Weights of a small masked image model.
Data: trained on pictures of board games with random positions, seen at a slant, 97500 training examples, 13.1 epochs.
Rows from block 12 of a small masked image model, named by matrix and row number. Rows with one number within an expert belong to one neuron, the router's apart. Each number is 500 + 40 x the weight over its row's rms, rounded and kept within 0 to 999. All counts start at 0. Numbers have three digits each.
Before each expert's rows are labels from the 100 images, of 14976, where the router gives the expert most weight on average: "responds to" is what is common among them. Only what is clearly more common there than usual is listed. The data: pictures of board games with random positions, seen at a slant. In brackets: how many of the 100, against the usual share in percent.
# router: slot weights (model.blocks.12.mlp.router.weight, 8x192, trained with AdamW), inputs 0-95
# up: expert up (model.blocks.12.mlp.up, 8x192x192), inputs 0-95
# down: expert down (model.blocks.12.mlp.down, 8x192x192, transposed), outputs 0-95

# expert 4
responds to: noughts and crosses (39 vs 16.9)
router.4:499498467514492458508526505433498441460488520505450585464523486439509546466473542450522507449415472472444441448535533480540476481513541545540546476494487515502550490503500428553555528499478545481381518425445589513466552522576432547473497484588479514565507549472464529441478443510487521485
up.0:516496523463539518481524554448444521532456493526525493444480503419445481574433548522497505514440533491548502471478511565455527421442503476447543553511492480476526494480490480594541492475543446485532535539485529500501451508511505449456562482522560455488590509534556528452446468461481513534
down.0:443527489504508444535532419552524508512559554473498465517425470478498439483427493495459491463501475548559497449522435479554453515521481555530472457521481521519486491535493476422462429581521510490529488519499509502529477491504486486521484503513437527550505544438532472600477467508550488429
up.1:411530481500482491493429456461499514490551479446480453570545557436459496447527543439507448519485500549462518500532463485500561395483484544589479453520505518505525508548486493463556455551497472490512531538517578549475428510435513440482517539478566500460497480561493493546449538473466539454
down.1:535497469490578510458495567514543472490577513493517508538470451524505534485467453509444474443559527498558534501449551508510467532541532437474536480506505476441402539415543530525431479505462586574463464462531544562497501548527485521465520455611434457499489443527593489522494518533507464490
up.2:512425548487519564497440460503522547477407514494492456447562485511544494546431502453540538512512436506506510535455519530495534450548470486502511478507563571551494496503494483466555471501497548437502555490528440518508543533396508500481496518487494507518551534519479546403466563500586508522
down.2:534545496484468444490495506482468465449520524490477520481507582471455469483522519608458476481478524463457519433504479479502465524495519449535472454554529483451518523523484521497482557461488443514523456503486470446500511443568447501499431589452495516531477538481469508571597411495459462526
up.3:489434491557442460551531472573508512484561629522434524559444478532468490446490538447523523498495438548526531493536544545447474490538468574531447506482456573508479460472502534513460490534445486452540482444454518501490449485530468514440562481523499528466539548546531498524489493518422519494
down.3:518466478445404502472418483531514510495481450569482456447511499539436643473541421546519480501458493525544455461552452504554525511543500465509446517495507477508499542443483492519496509468513453495524486505472486502564485443463507546534420520594525606524457499544535518523483519507484524451
up.4:476447524379402563509548438453516452542534474523461464478528541485547427462490533495561534491511489483542490445479485493513502439502549494487458477510525481512462562481545522463551486483618551511554554506461503475517514532520475524511467626510481592451489510486468494486454462481487526506
down.4:507516474514502467518516519509530502508514523484506469462506429414479485527487493470471467516433480562464398526481446500500451543551502565474481536516439521491499522461483426508487437525517441487419504451521506499501492499479505525484584484546515531489563483532471411506483488493574455572
up.5:515509546473480501553497487488540504521476558504490526502454513476447548474567539559516486417453562545449467498590587454472506488465462451477507560541467445489483494531548521499519454568422446514528465545511517524528466444491498478447505483520442497495503481487448551564491434529560524509
down.5:539525497484529552463501498526529462511496529504484514509500524525508542547452476489460489522540458444600530534449500494533476477480513492543414518436568539459539449554471541464508587486568416434502554494519524557493521444535454527512508415511443515517534518567529558459552509560437455526
up.6:491488553548485497499473481493496463553509547587508499565500492535518510540512467484483505485487468476473536433503490517466573493489403465491493439468476499528448567432494530432545433476533552558564528491464522550515491494485446547473477571534508497457519452521507510536538477521512483515
down.6:521431539460524481460520520482520469449557487496515568445500532536501413442395549427434520543485531523459545523482512591571448569446538459487478528521437531548517468517514466486481469482473484575486620409501521504525496524436474510520502482506482499495474553453490457554474527472554461483

# expert 3
responds to: noughts and crosses (70 vs 16.9)
router.3:525478529543494535496496437482477473504468502543532521415458537522584483497595506526511528463496469524490572468497499504513476463498465554516471445514412482522446557477519477436528509548516592577494491483610478579519524501467523469549509520451519571519469400509562419501473520533551519498
up.0:513497496542581499519390449456472518453465476512509516564480471498532556520544522474516570581451488554547447577541478474494573531392417566474568511475510507463489483527475501517425542479551437544493434518475496478485475479494502475488484490447481490380514468459587484519490497480478489513
down.0:470439474499498503606481436434490543506497597510467475462442471496498486519490478584510491531508437473457462539500567498474506539437457505429521541565450504543434429551558477493538570473489457556458463527501534499488470523513531540499486468541485487419494426521461514528541560521445463551
up.1:488531531476574485593529479542564502580562460497460488490488440452537484501478468515518447529511492501523506523477570546464502588520587574509479515545551523549538437534537483499387489526464550522485455430528522510440475513479637450483519482493449530494568547480491441468482552456491458482
down.1:487531477496415469516462479473530521557496509570543567436482558466390504524497510534493505474481435437490542494560426500495512427534479506512475540495508498437541559545548534488546438425429554452556518598446531439535463489545480465552474483518525564532453540507485555600533446511555485464
up.2:474484487506558482490528563474490498509459502447479460477497479567439485488517500528575420480439452516539437500491504512490433457525556542534511485543540531486553421528547506561566491449455471432478535572459543566519590516516500537486458463507556545482547465460447468556518491418435493439
down.2:550534451464453498449566508533497537475525511481479416519546553522489581538441480447496501552507492539575510574468514488524465490511445485482533505563526433581479541416504482449489465491538504588418478453497482438458517526518540444466485558521525454593479524586485524473506449568549529552
up.3:508482543537494504469456471470442523532506508415511465509486491449555506465442526582549542511455498530502376555429591512492469475536520477532461459487567500559511464499526490485470551543564504501521473509526503422497522414462468514497487591461576461502592510479375533432493499501544546495
down.3:488584490513554546486514542541514487496491548487475529481508492491454550550477504496462429463610487461533600497457466456531491518531542461521594420572498500472468566479421486459514471550482573482471444526457522515459444548481551500508458491471458485529493536509534400515533466513503505582
up.4:485533532553535506521647522546519537543520567470475577504428534440519524495453460485479495490504539427586511490504533560514531489460526506482568499459482455535501511488485537411503532585515502505488505475448473497561487512502516517475504420519469437477507526509497423525479585500557454530
down.4:469500540537494450423437487434520596445544479579463478481590486552435489489586438511562533509443496598461576462495495527493483533549504584479516413535533463488483488506537566551546473438464544464465483469501485500474467545467444471485460562562442590528588485428510607502502439487453566509
up.5:527560525540551486472455543561460504475478452425537533409512475417507446524533454513512583479522539576501480526524466456490486496496427456451537530567532441560541560500449459497542519537469554503453488559524575533567497472472534474426476482453451543533538491396490453447543545492508397481
down.5:469494511482442479556540427506556442569508496501503541557473525437519540472443469566465479504512497478444516524425539546544506525467562495515494464449543521496435450464496466524387540508486459485547490459557536494463516454420542484547528541520580542542497501518479484531494466498514493525
up.6:534551544511500475435575523576485510501553509540489505509593504466465556536592527518477535484539521476559550473463503483511535508529458520498502561529434434474497436562468552497464484526460476491521457521456467397531497459538513539441533425423596459500548516505557484451437547461429509558
down.6:497505441460541548464513485468522468506512511538504488561464492505584489477507466484464519534501504532431445427476571514535509512486521564508450419465569596511494485418481537501496439570571483491537591407510490547543484537388473475461500536480522522503522463536582541511549484491552490564

# expert 5
responds to: discs in an upright rack (100 vs 16.4); nearly full (100 vs 34)
router.5:516533473497479549555539484496439536543533498533541539523518427531436591483467491551444439533536556524460490538504547516447518499469440427455501413532453465517508545487531515522513439440533437469532440558516465498419522482519489467502491402450545545461558521539456451550487543531492515564
up.0:430562508455481482484472430517471507463496465467467461542530418509455501523496518515534534497458513584514536437448531477482524511537455502487464554411445492583514511460506483488586430505504552539403503526531529575468441560518533498474502511447442440490531483543558478506527568483486544522
down.0:557463505524563462454522599484473492547503471542491523519526497499517490526477447496491435510465442469512449596472491462528501521546455405495483505502551515424525519507454505495542540424437466523585558487386418439522513476498432495454476477466507491520502563472525500494457447511433473466
up.1:549473467479461486534499473451496555511531516466521527489542554484462441475499531515560501485490446537515510512483542458507522525473446534571542488552520515514503565531521456605515487513494509511465462423514445505456511494504447455521605448460468492396582546508592563440458539522435510533
down.1:532493520559524490485533524498542556469484455481554505500547517482482506433519479433516510555531500515521500500472496456469532561468516473532512529466413499552505566472497519534590516471520581543560471466536478518540544519520564541547488461471573412446463526437492565519523507407497521496
up.2:459514457522537464550505507524561554502486519471481504501545568543510569454497435524510515474478512540462551511497554477483548502565436554538505484494528497441500467532421498488529473509518484496535512440432523544550495463444490507496570566467402506467517493496519531497482595533619478488
down.2:496546458561405513442511500516503555499526519568511540524398578449466380447505515485479495428478529501595524517537436551489498522473539476456505445468488460504494574505581448575474457526482511496470492511580550461498538427519556527504533453528487480564544518478529460472432480524466475433
up.3:553480464474477457470556512468459492435533425479483436448483568515469463510539476465526510502547520506467505448482519550506437544447525509521500516387439504586561546474457496527492460490492454494601443514542459508509534463495510478502534592461583576491528538605472532576545474500427481531
down.3:467514486472524535507498441585457521532547531510492539514489469515447483436471493497482525515493474523553543481517510449523561521427455426544523475430526511512478530482455558571504544539481538537466467524515525539455456549481493468542518505517469532529503481472513512550505511420550484485
up.4:460478502478488559429458544442468523455509523426524612466450461467479512526545439512509519593525551531558589565528460502465521481476470480578568464460507503480529439553495577525511523459513505441554467517455508494542490539551509511494507519519513503437513449514475458507420486507486458456
down.4:451485528506455460566476480541465481445443459570506447512551513467462476520497502486513509481498501490428405489502519470579434512512541512446454522444522447469432555476487397534491564466522427538464546466454521572466556520487507445542484550482510503520469500521510529519555494497523601514
up.5:570488492466522568520556486519424514450547584466448544555427504419452480500538531529531511506558446516454433505498473482455512459455503509498557564598495498468437495534506496505459517485502476527464520505460486496515553471472502366420540454547516451510452502451492503487506460469489556523
down.5:586499440550460461503403466501494441539416428537519502451576580521476441469411476507468444461543556502510502498516536544467485593494569518578548550488524489504483546516456483467568520545511512539517502467546540458499471441511544553513464437430526494472489475483483465541491565484575453522
up.6:469500507441499489541540434473530552473484540501453470551520519505492518513461524511568581445442512478466546474398561486499495462569523550477561481521447480484542519473493557437479511536487460476501526492513563473502488493502491505444518480629571461542482494439447475460484524521432534495
down.6:496469412471473482521442514515467400525553526477497477456515513517507490470501542547470506522499496568510476510487484574426512516526503494524514456444502463547547488479514477518496492441589520491416452468487494503477558486425456447509453442453452505528439504501535463497559498527527425476

# expert 2
responds to: discs on a green board (73 vs 16.9)
router.2:490458495578421455482475477563580463479520529534517503574487509477491512423473537522543559518509429472533397494474439450526556529513526564534517535536488466518531493553535468498471518537553494553527441476440514425506537552477526595443559536539520447551428548449428482474532551540532566494
up.0:556481496608445543418470452563439510483472437542485502459549491561477507444437511475533534504532494559539519490530413509539506458510528427528450542466532530548456489562477583453489524442475468517511526430496579497485492514544494510506525532513450514446477552541462431578487518506518420458
down.0:516508456513535462562515490417465480517420523406529629483477523455620458513572538528488463475464520468477544544499500496493484541465562568505518516543443456467443576480480475512483449558551562571450446430526434522590481541482436457506390491502480495462509441467510490509577524488450556506
up.1:454508518392416486435472528535456486516407508506489550512506547570442542530537498469506436445542517524489568405502473490483564481490531486497501516571422545539466533489506516505492485492510529490458533481491451422488479578476522508472475494587483523509509539461444472494483418495451505490
down.1:544521591500530489502521407539466527531534427539480504422463580456523441461511524529498495459513539500539477512509501490490490484485464445533493508402543537461507487489486455500496495462429387495493459500574487461508482525540490542488494545529427516488559495489515469561580528433399473499
up.2:458464521545489513490530581494525456525506507437558537480479472494579453497446466453498446549499533483465552455498522510471475484569541479490424423521504420539512446475527479478427465450471500514508591476528525612562526467457519525472490537465495457503552462554428460488465516453511467507
down.2:543582501495505472506454473434448499505469488531504517487566517434474502508527497506586495525496496576495549492462473476397514484483462478483520444505516540534520552461509518506552479483554435495517460480542456441409503521566471510515431470509481530422466481477564540459502528496524496488
up.3:457496483477564517480513442561594523479517484467508514580517564532528506535506488421479523452436550471615580516520482538457525546444506533476519452556530527530500548477459464479476462491521505491475379560461463476475555422472508547466531461508576486494471446506511557508479458500448443507
down.3:464516475521481531497442435477501484497459444568481466496481513485503486477487535539453497470502442531523493569513467448523551492514510453505493481453487516509525416601466536506452533517474542531501544536544441468533405554564460462511454532494477532457520555513403515486508540491538545584
up.4:527462488573454522449497522453461498545610548473522420517525506528499504497496430499482536515494503511462527495526556509480535538504505513467497532519569518379434502505454544467575574543519483474571525522443500484504471504523500519509512544491545558442460487567564506452509501500501473535
down.4:538529487428453470469457526519544436488544445488520517486521517473510471502555537508433521482527476494507419510512511456502496479472517498510535473543468577526569494534464526454529458422516565475427509487472492536481523466490539529540470461499505480486510503505595472485466438539566499498
up.5:535521435504513484571507493529509525554531494487476480505462500502481528483464456601459449493508527513565439550471548471465452591512592581472519446450540530469549449575522529513517561491561512524410410559437431479543468504492477488507510522559496477453458455426478463464478414519473515485
down.5:429461473471521486502474516477496456495516495521567449506440441444508492516516554496498427541476423448478499465482510530547524507551510494540546490409505489479509524431427502462441523487520416487506478470476557504477499508516518477478478587456514487491465522496545575502571586516436496416
up.6:485571417526456521519528433509491491534520429516548559522526569488483519493533493548502564483533461534487486524604560479497535478540501559505530490506496527462500505516492492462509555489521525542555481537449551492509540484475436444437431575578504535441473516534614450568530536478506457483
down.6:499477431512475465518463566470545479487499495465484498467576449472516488515525541498489523522465452467501477488477546524547523539543507602520600542457482484609517480525435497487523499525542517487510425491461513463500487481458444556558475498476525492548536539432471490486459510472523494463

# expert 1
responds to: discs on a green board (38 vs 16.9)
router.1:495495538523497529458455461543503460411517496519457491488444478546548513523492546480591533485477456466540487424543427497460458448481552507541460496519496495449398464484521473447494460502491580504486527423498500473617509494577464529507493522553467464545464553459432508492575516526569482500
up.0:495538456511472516487475472500536528495488501533474521562583535448489465505480458559437594497503586460429425437458490508488531510502441475481487449461465611500495436497497538555475512532485530543430470460495551485492545504545484475448517524519542551511520383533437483493498550494513495466
down.0:509481574444518484468499560536456445477497539513536552513505511441448461549453440447537418564504508504577573553423531509489442508527560540491537570480506457490499499457476495484468529465501528503533525510561527510525508442453499504540435519508494473466448504511572511500497539530509434466
up.1:547574601570477459436466500441464486503495498469405504486448479525522503486553462496526506498485417485527505523475440488463488559479498493445470508569435496501438441569466517613478494534463554474474513487598502506502530577594566466462524493446518475485548550494454521494546610500555496524
down.1:559451451526484452563589526526519544567518457490520520445559627476421508463491496525482475503499559443474477485490475508543461436541502536517535476472507419471496471518522476383499504459556433499481486518420491482479552537413441555445486486464494547528463509517455494510501437562407476421
up.2:460519563554527415475515464475495486591472497483484447483500508508549546496527545626462446524511503504478481458493537529564447501518477439469483580543518548551500424539535465586532492513508493435511478506540487548529464532453410514532456471413472410462506464481536533506425501458506588506
down.2:480539465512471529441519432500553488502459552480457491486510537554515530443458448450504486526557483531439508428452557520506435562465446495513508419538525487506494542466503486463522525539486548471588464464420522502483458465467491490466511436556540553500550560511394461477564497460490503481
up.3:567421510396563434498540485481522544461482496469468509539515481562575507526520535446472594499499490483515482508555536438501448543534490503468562549518501504422472547492472514543481537528506477561505491488476478540510413483531387545402531511522542480517429517529619517553506606486463461536
down.3:497580514508436588554518481453515466540504459492524482511473404524426469455534489514460479589509451457515503519402458568491577460461562496539471539517526495523517499574461533489499477482541468440459516492505500486447566502484597556533549526480556462490492495519480478484499447558475534475
up.4:405542482504454487575550513511522525485532536531488521479466493526458519536480517532447489496532523501546511444450432569518517547505433523471473535565406501482563450500465497501477523561488522534410469570528503497469489518459512486478488524473499444431473525472474477498509429512461609511
down.4:549483537463590491458486523440536535550491448475496538534516418534524499524549523536499503500559523524563491507563545528499457526474552540517521556447481501562482474486487528409504488525545441497507489436476524462486460507548482532529499505553530487477525527517523566468437596478544508491
up.5:421591431454529426480512493445529433520452464482510460383522453512478507512544502440511475470508493570516554523525477499514529553502533407579527466575491507463497498547440524578530499428494496520506449563493499460487568559437463476469481483476512534439481478465496537491422513539518489510
down.5:551379537518495493431463422540535547475505502439458519516495582497479497462482554496505481544523437474503487530468460512507492496539523517506436535456461527610470545489572515415514475549425420500498457554488486503575543467555534616394495482575489505525473523497462437484568505467489471427
up.6:457591438482477473496542438548536496555502564511537547605464456526557519551494452428496452517515465566562423523544441502571553463507495465577532474420528522508531504497509493484536481492491475411472407510516502555485548508467466545524505513516488508503492454429560502523532480507438498490
down.6:467458593567537549502446514488501504540532453494543447492590492510451491556521530547568513496501487468443542511454547504419504485470463424504486515490488490516462440483491530508508581547469498546569548437516435492534533436597543478454504583540498499479539570531494506483526488472513474483

# expert 6
responds to: stones on a line grid (73 vs 16.8)
router.6:456427451473538459522496497474574531511532466531433530426596529492500508478525476468524500510525469493448519511491492457454489518561463526486555510527532552521533509539479491556495540461500438467498474500567468551456502498438553452512533543465551470473509543541608491498526529570444460439
up.0:470511492479486555507503501530538498498499527514454529496472472512504484444554528527516506434511446519561513496539564544454523506463480487483433513552468584491480439406493415542471483515459555528471527456530512490512553521449518488529492482515479511562490547482514586480532524401493466582
down.0:482481497469408541532491538522549500503558479482501514515489475500530519434527510483454508576528489523452540576495472463484517557524572434516505458423515531518474501555513572517470434473487495473494437522508533596524464503556463531504422487432488551428522551415564484440476492551419476586
up.1:554473509562538530462485496538373518510519526488551488510524487450477500449530508520411534515516436531517410408454461474519578573437519489530493514568485509435458491597440525536483519530501507469489484434515445461481485516514452493525457464438523448438556542482493533490511541533537483523
down.1:430520508509530496460521499435524499585579500508532578487495467490472503580397531491502477474562437496528478454441562513485563515565543464458516515521536526542396516483445466480501483589529415505520491505486494514439553472545446445476500470549476532452522485484425498442478485538441458498
up.2:539483538499506537529516589509503497457508553553449548571517514545542563513483491456457450537503469476531450466525559493509511566550465544446499511531437448474522460529477549509533523497503427480494490484496496477577497516542480453506536524540440458485525521460478484609462489459573429519
down.2:478513605479499478471470498444485510518516495565462584535532457503514495511497469553554451486492500535434510547441532502544481560496453457462491533508554476501473464462508532494528476533510433476546507461521544536551467508505520560542421468552536505467453462536521498556486491472582498480
up.3:532501575501496523545424499499477532510533446545530485487529570551517459610457534499538472489407531555495506497543462471479470446542519498453442484547500508506498427441462507504526530501536496506477433539450578568471554458555452416420489545483506537501571457470510407495525460545564492537
down.3:543487459443457493466477523521478515550545517504501475542494551464511559500571511509450526454450448514542532510439453484441521514467492468534510542455508531498494570493496509571529480502437514464548553471514518480480540499519546545490458481451579529440539530554518496531543495517458459511
up.4:530428450535493517530499566447455520585484467495479481532534545586526549488477559540449537474538540453578465560488500400503509449464473488455525448540469464476460446491514531479452551488453517543469479551478557562475489500471513537456557583461489482557432431512490518471526509458533550489
down.4:496555507552478502544529473501593525450507531496496489458458460413532468454507487475510486509543424493480462444420494500485506458535492518511496552491505541552485522516472534564513501490456491527531465468561465471456524503498545449509499487488465548446567530514540512502522527495495496485
up.5:517486549513477406408533531518518531409523447470528510539445513450508548500488492561511517485523534485453559503388529503508441528404518457530500467499435500573435475465466498453482486533511538463535452504528500463498533535473478530528490570504495561517538507542524485423558510571466481514
down.5:491477532530486539454498451471593545479527528489514470444435516533502535531501540526498494514478458464564553451610517533429497513419494547555441460518565500512569470510480398577514500563536481528533558533462541505494530492478544549463469517473517532507512510434541516471518493467565533522
up.6:511480482539486574539521518466468495467405468557452503482397466503407542450438474457528501522518479562486481487422450490532511497522487508516516529501477578462514467480563597540472502559495491530521517441498446471517461571443451527491554546503501502493505508532561507515471568517574576505
down.6:537532497442507485546526486517496514512530436491547588472514490554519534527512514507520487510506487479488498521534529443501519475419506526436531487532610484550420555500414505551597476484478507499469451553500582595457479476500545469511426482471531546505466471518514493460503405513498539469

# expert 7
responds to: discs on a green board (92 vs 16.9)
router.7:477490535509571521519423442468535510518494421453586403541545499500488492450448468506559522446464499487481508455461521435563529562519520442505486530539518466534465521502496550502499482612506509560590453498515496457517524497494552500502527578547562486495552473508517526509505525567523517454
up.0:425501454526454523545536404598437473567521500502519443548550473545430506459471572449549502487481445438442488544505506520442567470605492526483517506500534451493516460482546491543455485437524558477466533496478434516509459521465540552503536561511482475573545527466453404533529556524499504479
down.0:486475474471517530480498450473444497508498497505440491510451510449492567561495538529484559515520489495506518537501483517463508424513538515480440469485571512535519543573544499463473507474406507458461594531480447550507452472477567440501502518478561491455460433456503492543427581444540424505
up.1:495488452423481523499517398575477506590475610511550465481417461517521518449446502485478558529535470491452485533494470486500470459507561453453432433500469540464513474511531484486563572537454421484495508456462433531485497440532452541524514511487460508504475486551458435534511523496508454525
down.1:463488458479463484480571566432466542543525481550545599517435442530438524503402544509494485539503534465516447513475548524490521505488495524447537483497488452527441482499523581505508520497577521541523511552536495525479476538463578561487460460455525534511436582583478419464442420506489505460
up.2:529510480485487509458503501437535533498497534485530391562493487555508539480537436501459478421506537400456462501483518488456497498491471631533582457444526371519519484529530424470542476431469469484465487506484577500574443495489487568431517495473506437437516528514500489522598482520525491488
down.2:492525515541592485547509454537483482439520533520494581478492467541528497509541542504509488473538475477524515468459543508516486490491433502500454515494468459560483518505418507510475465516548523451548444522527453564408543517440520518558420539535451451531514442529467479486494560506427476475
up.3:539471534542526496480550486482456483518530560550447595482486561520502508463537450520490591367454449506504496482523557544459468492482435535557484464487546467482552492512483526471535501485506536522531577497474533503520502533542540480504445525557528526532495480549490501544507494508566466438
down.3:506517530500508519559543468507434528516612452505517455511505546445506528520506529558525445483492492556520515482482442426544544467536527460547507474531480458433505535525535443526553510534471555493507503501529484518524495441473473555582554524427459512521449479442537457477485442410544514500
up.4:494523507528486578568491542498485549503484476533519465559541469498498503457510454455570419498534521462507517535551550451553472485459460584516610493514541468467529471444546489516547554446501457534452486502530506534440439457514503517541450513506487424474478541496494498512531457533511530485
down.4:602507491566519493485488475435527520485455464557472488567496457517479576478487448544531454538527482458408491527515538540534499503527460542537507496520526445441497457441570519500475534475503503450472558426523515539440468519545548507480489511550461484507515517506515515510553483509601429492
up.5:503519526526444445531469552478443522525484508546487476474476526448504476497487551556449510481494517500557497489463489393458499510494413490488485520488565565462496503511521463529479524479477543495460413508487497538501529482561436518529586545482505469500587510467460521570499458523453530468
down.5:487531394457518526482461434480538547489570471540629437549443501557438546535462547467454479472478502487456433535511498529546458501493525511488487444491498522497513540556434476547495510470448484512470524503495557512496522488537494511493572460467498546512453563532513545527480481534594495491
up.6:512533497616547462539458518491422509505478511508465511577442490556502500456483546559483499509509526483584512454473494507456502502500445473510509460517448496505515563540456516471472490486476493514476504506511450548498452485505501446469461487555552572501501546419491419485476487442453499445
down.6:533561521573477457504545531560501525466569515482472467525434498415459476536518513553430527535528573510555448496503511496490484507543559458486466450569567505519524463442491508476477531565432529592491492542547494448465461494544494545552491423453542557467507451477513497511453521429518479504

# expert 0
responds to: noughts and crosses (100 vs 16.9)
router.0:504467487444425463541500509426518590564525500527543469507539560549518529487435438490516522489556463524496520512477477406475504497506448504453545524551484541568533525568491548512525454538487501454549465489592457470571495452471476418459450477515506572475506535506480493503495440481479551491
up.0:543498526582486511518485557496529393430519494460500480468477493500493499490439539534476544545477519485582451463572550546488452551517490515455519471540473514524472475497473516500539518424450527532443478460450533545481529505511510479542509528560505512520548414534463418528497473448510495505
down.0:507419519482547481507541492496463516465522481558522440502524470429494452455514514487464494573476474546550481465490408460539558482509467506597556513481552486444499511472528497494461554500502467479492470527470526460493430470447570460554534421493534538496495580521523587504430560469540482477
up.1:512561493456497471455444455435542485538472549513445422479529515438479510481508536461551562519515502450526500429412521464465513510513536520436494530482466515435562500543512486504471505578584503525492437557494428486447469576510508546416479494450494468525518482521574551485486530515438507528
down.1:511536517465515414514482568503474475459546492475479525425521463541430513571467386476451488482529471462541550479609480594565436435500487502520496469461481518497488487468530483424524474501468511519542541413477577544512510461496473448529494512490547490445425548551487437509482489542491421575
up.2:423572512485576418423496525516459437526553438556507526484475459492461496503528500511555375489481497469438591515506483541487504439480486461544510582479510456520445491493490469508514454513474523493602484444545532506583520472544510472526580510497504471530503534511453512475505465465540410609
down.2:457484554491509452553547555574465464580538510549495516457490567428546459463437512571501447478562539536498503533499489463444519523545491527534469436456523502538471491557488470491555553441508460470474470517521586526448458407514468532486446531532402522500490478453509502492487501556468454504
up.3:527548583492562510513516491478502533449475494460547454445524476536490450501585552494510414483540552557550494457597501521490475422541460422506553433536458531549606464503487505487528549472487522545450473497499424441470461451513474491428501580542552493569523505457476455508502524482524471504
down.3:463474549440471417522564516490474561524508520548530561434474483509491560451518518534487557484421475532516489508537393536502468513485475590510492549493451505449458523521480518554473479470519516473529542494509543475472520501544497497499578510498501469548448480435479493499546444486430487534
up.4:528514530459410552450589510488565503497512494486544439539575491455505466556562502488478517495575485479524509576508569571455446549452496482436570467539510514494473502546487474485433515472527538486513573564522509524501557465456525446539471516487499494543482526477491508446460468491563530538
down.4:500517508514545469529487465485557460424552560484481479456514419476512378454488476528475508426530552467457527462467531506517451440434522477508443566497506528478570452535505568488560482493424502500550469464482479539498513478594559504593481489484487527478497513568524516510499506517496452430
up.5:525497493425471577466544440564555514463513480491533493470477485450484513436474516549534509481519510452419547551507509469524550534527525471555547459495547551504500521519610505521596489449518471531525480468503454493489516482538476515534477513495557490444522559498485581541522594479483534513
down.5:480501545529427548476539484517477509529485444494557411444480482473529549412465541452508492520533446540466532461498524491567563537499462522483550512392494549546505573482512515513491472497537485539513475518485578507512540495501506546505414425512566516437573479496451520440538460419520543511
up.6:481577507451547485449488499442496473491443471449439428530467538503517502538527520521480433438472521555447519430539544490545512436632481548502488513473495399500497496496516440550466470450510481574485520533420466423461525493505534469530566507487460513516537578516435552573568496478499461530
down.6:559503469531529588478478522540552502512554525538547520501435506512496435464481504531526539539510491538479486488535474406477490507506510512550550484518476560447504607508456549561542509509576512497495468470541512457556494507420496493475425575526496532456493446480532503425519483454445468553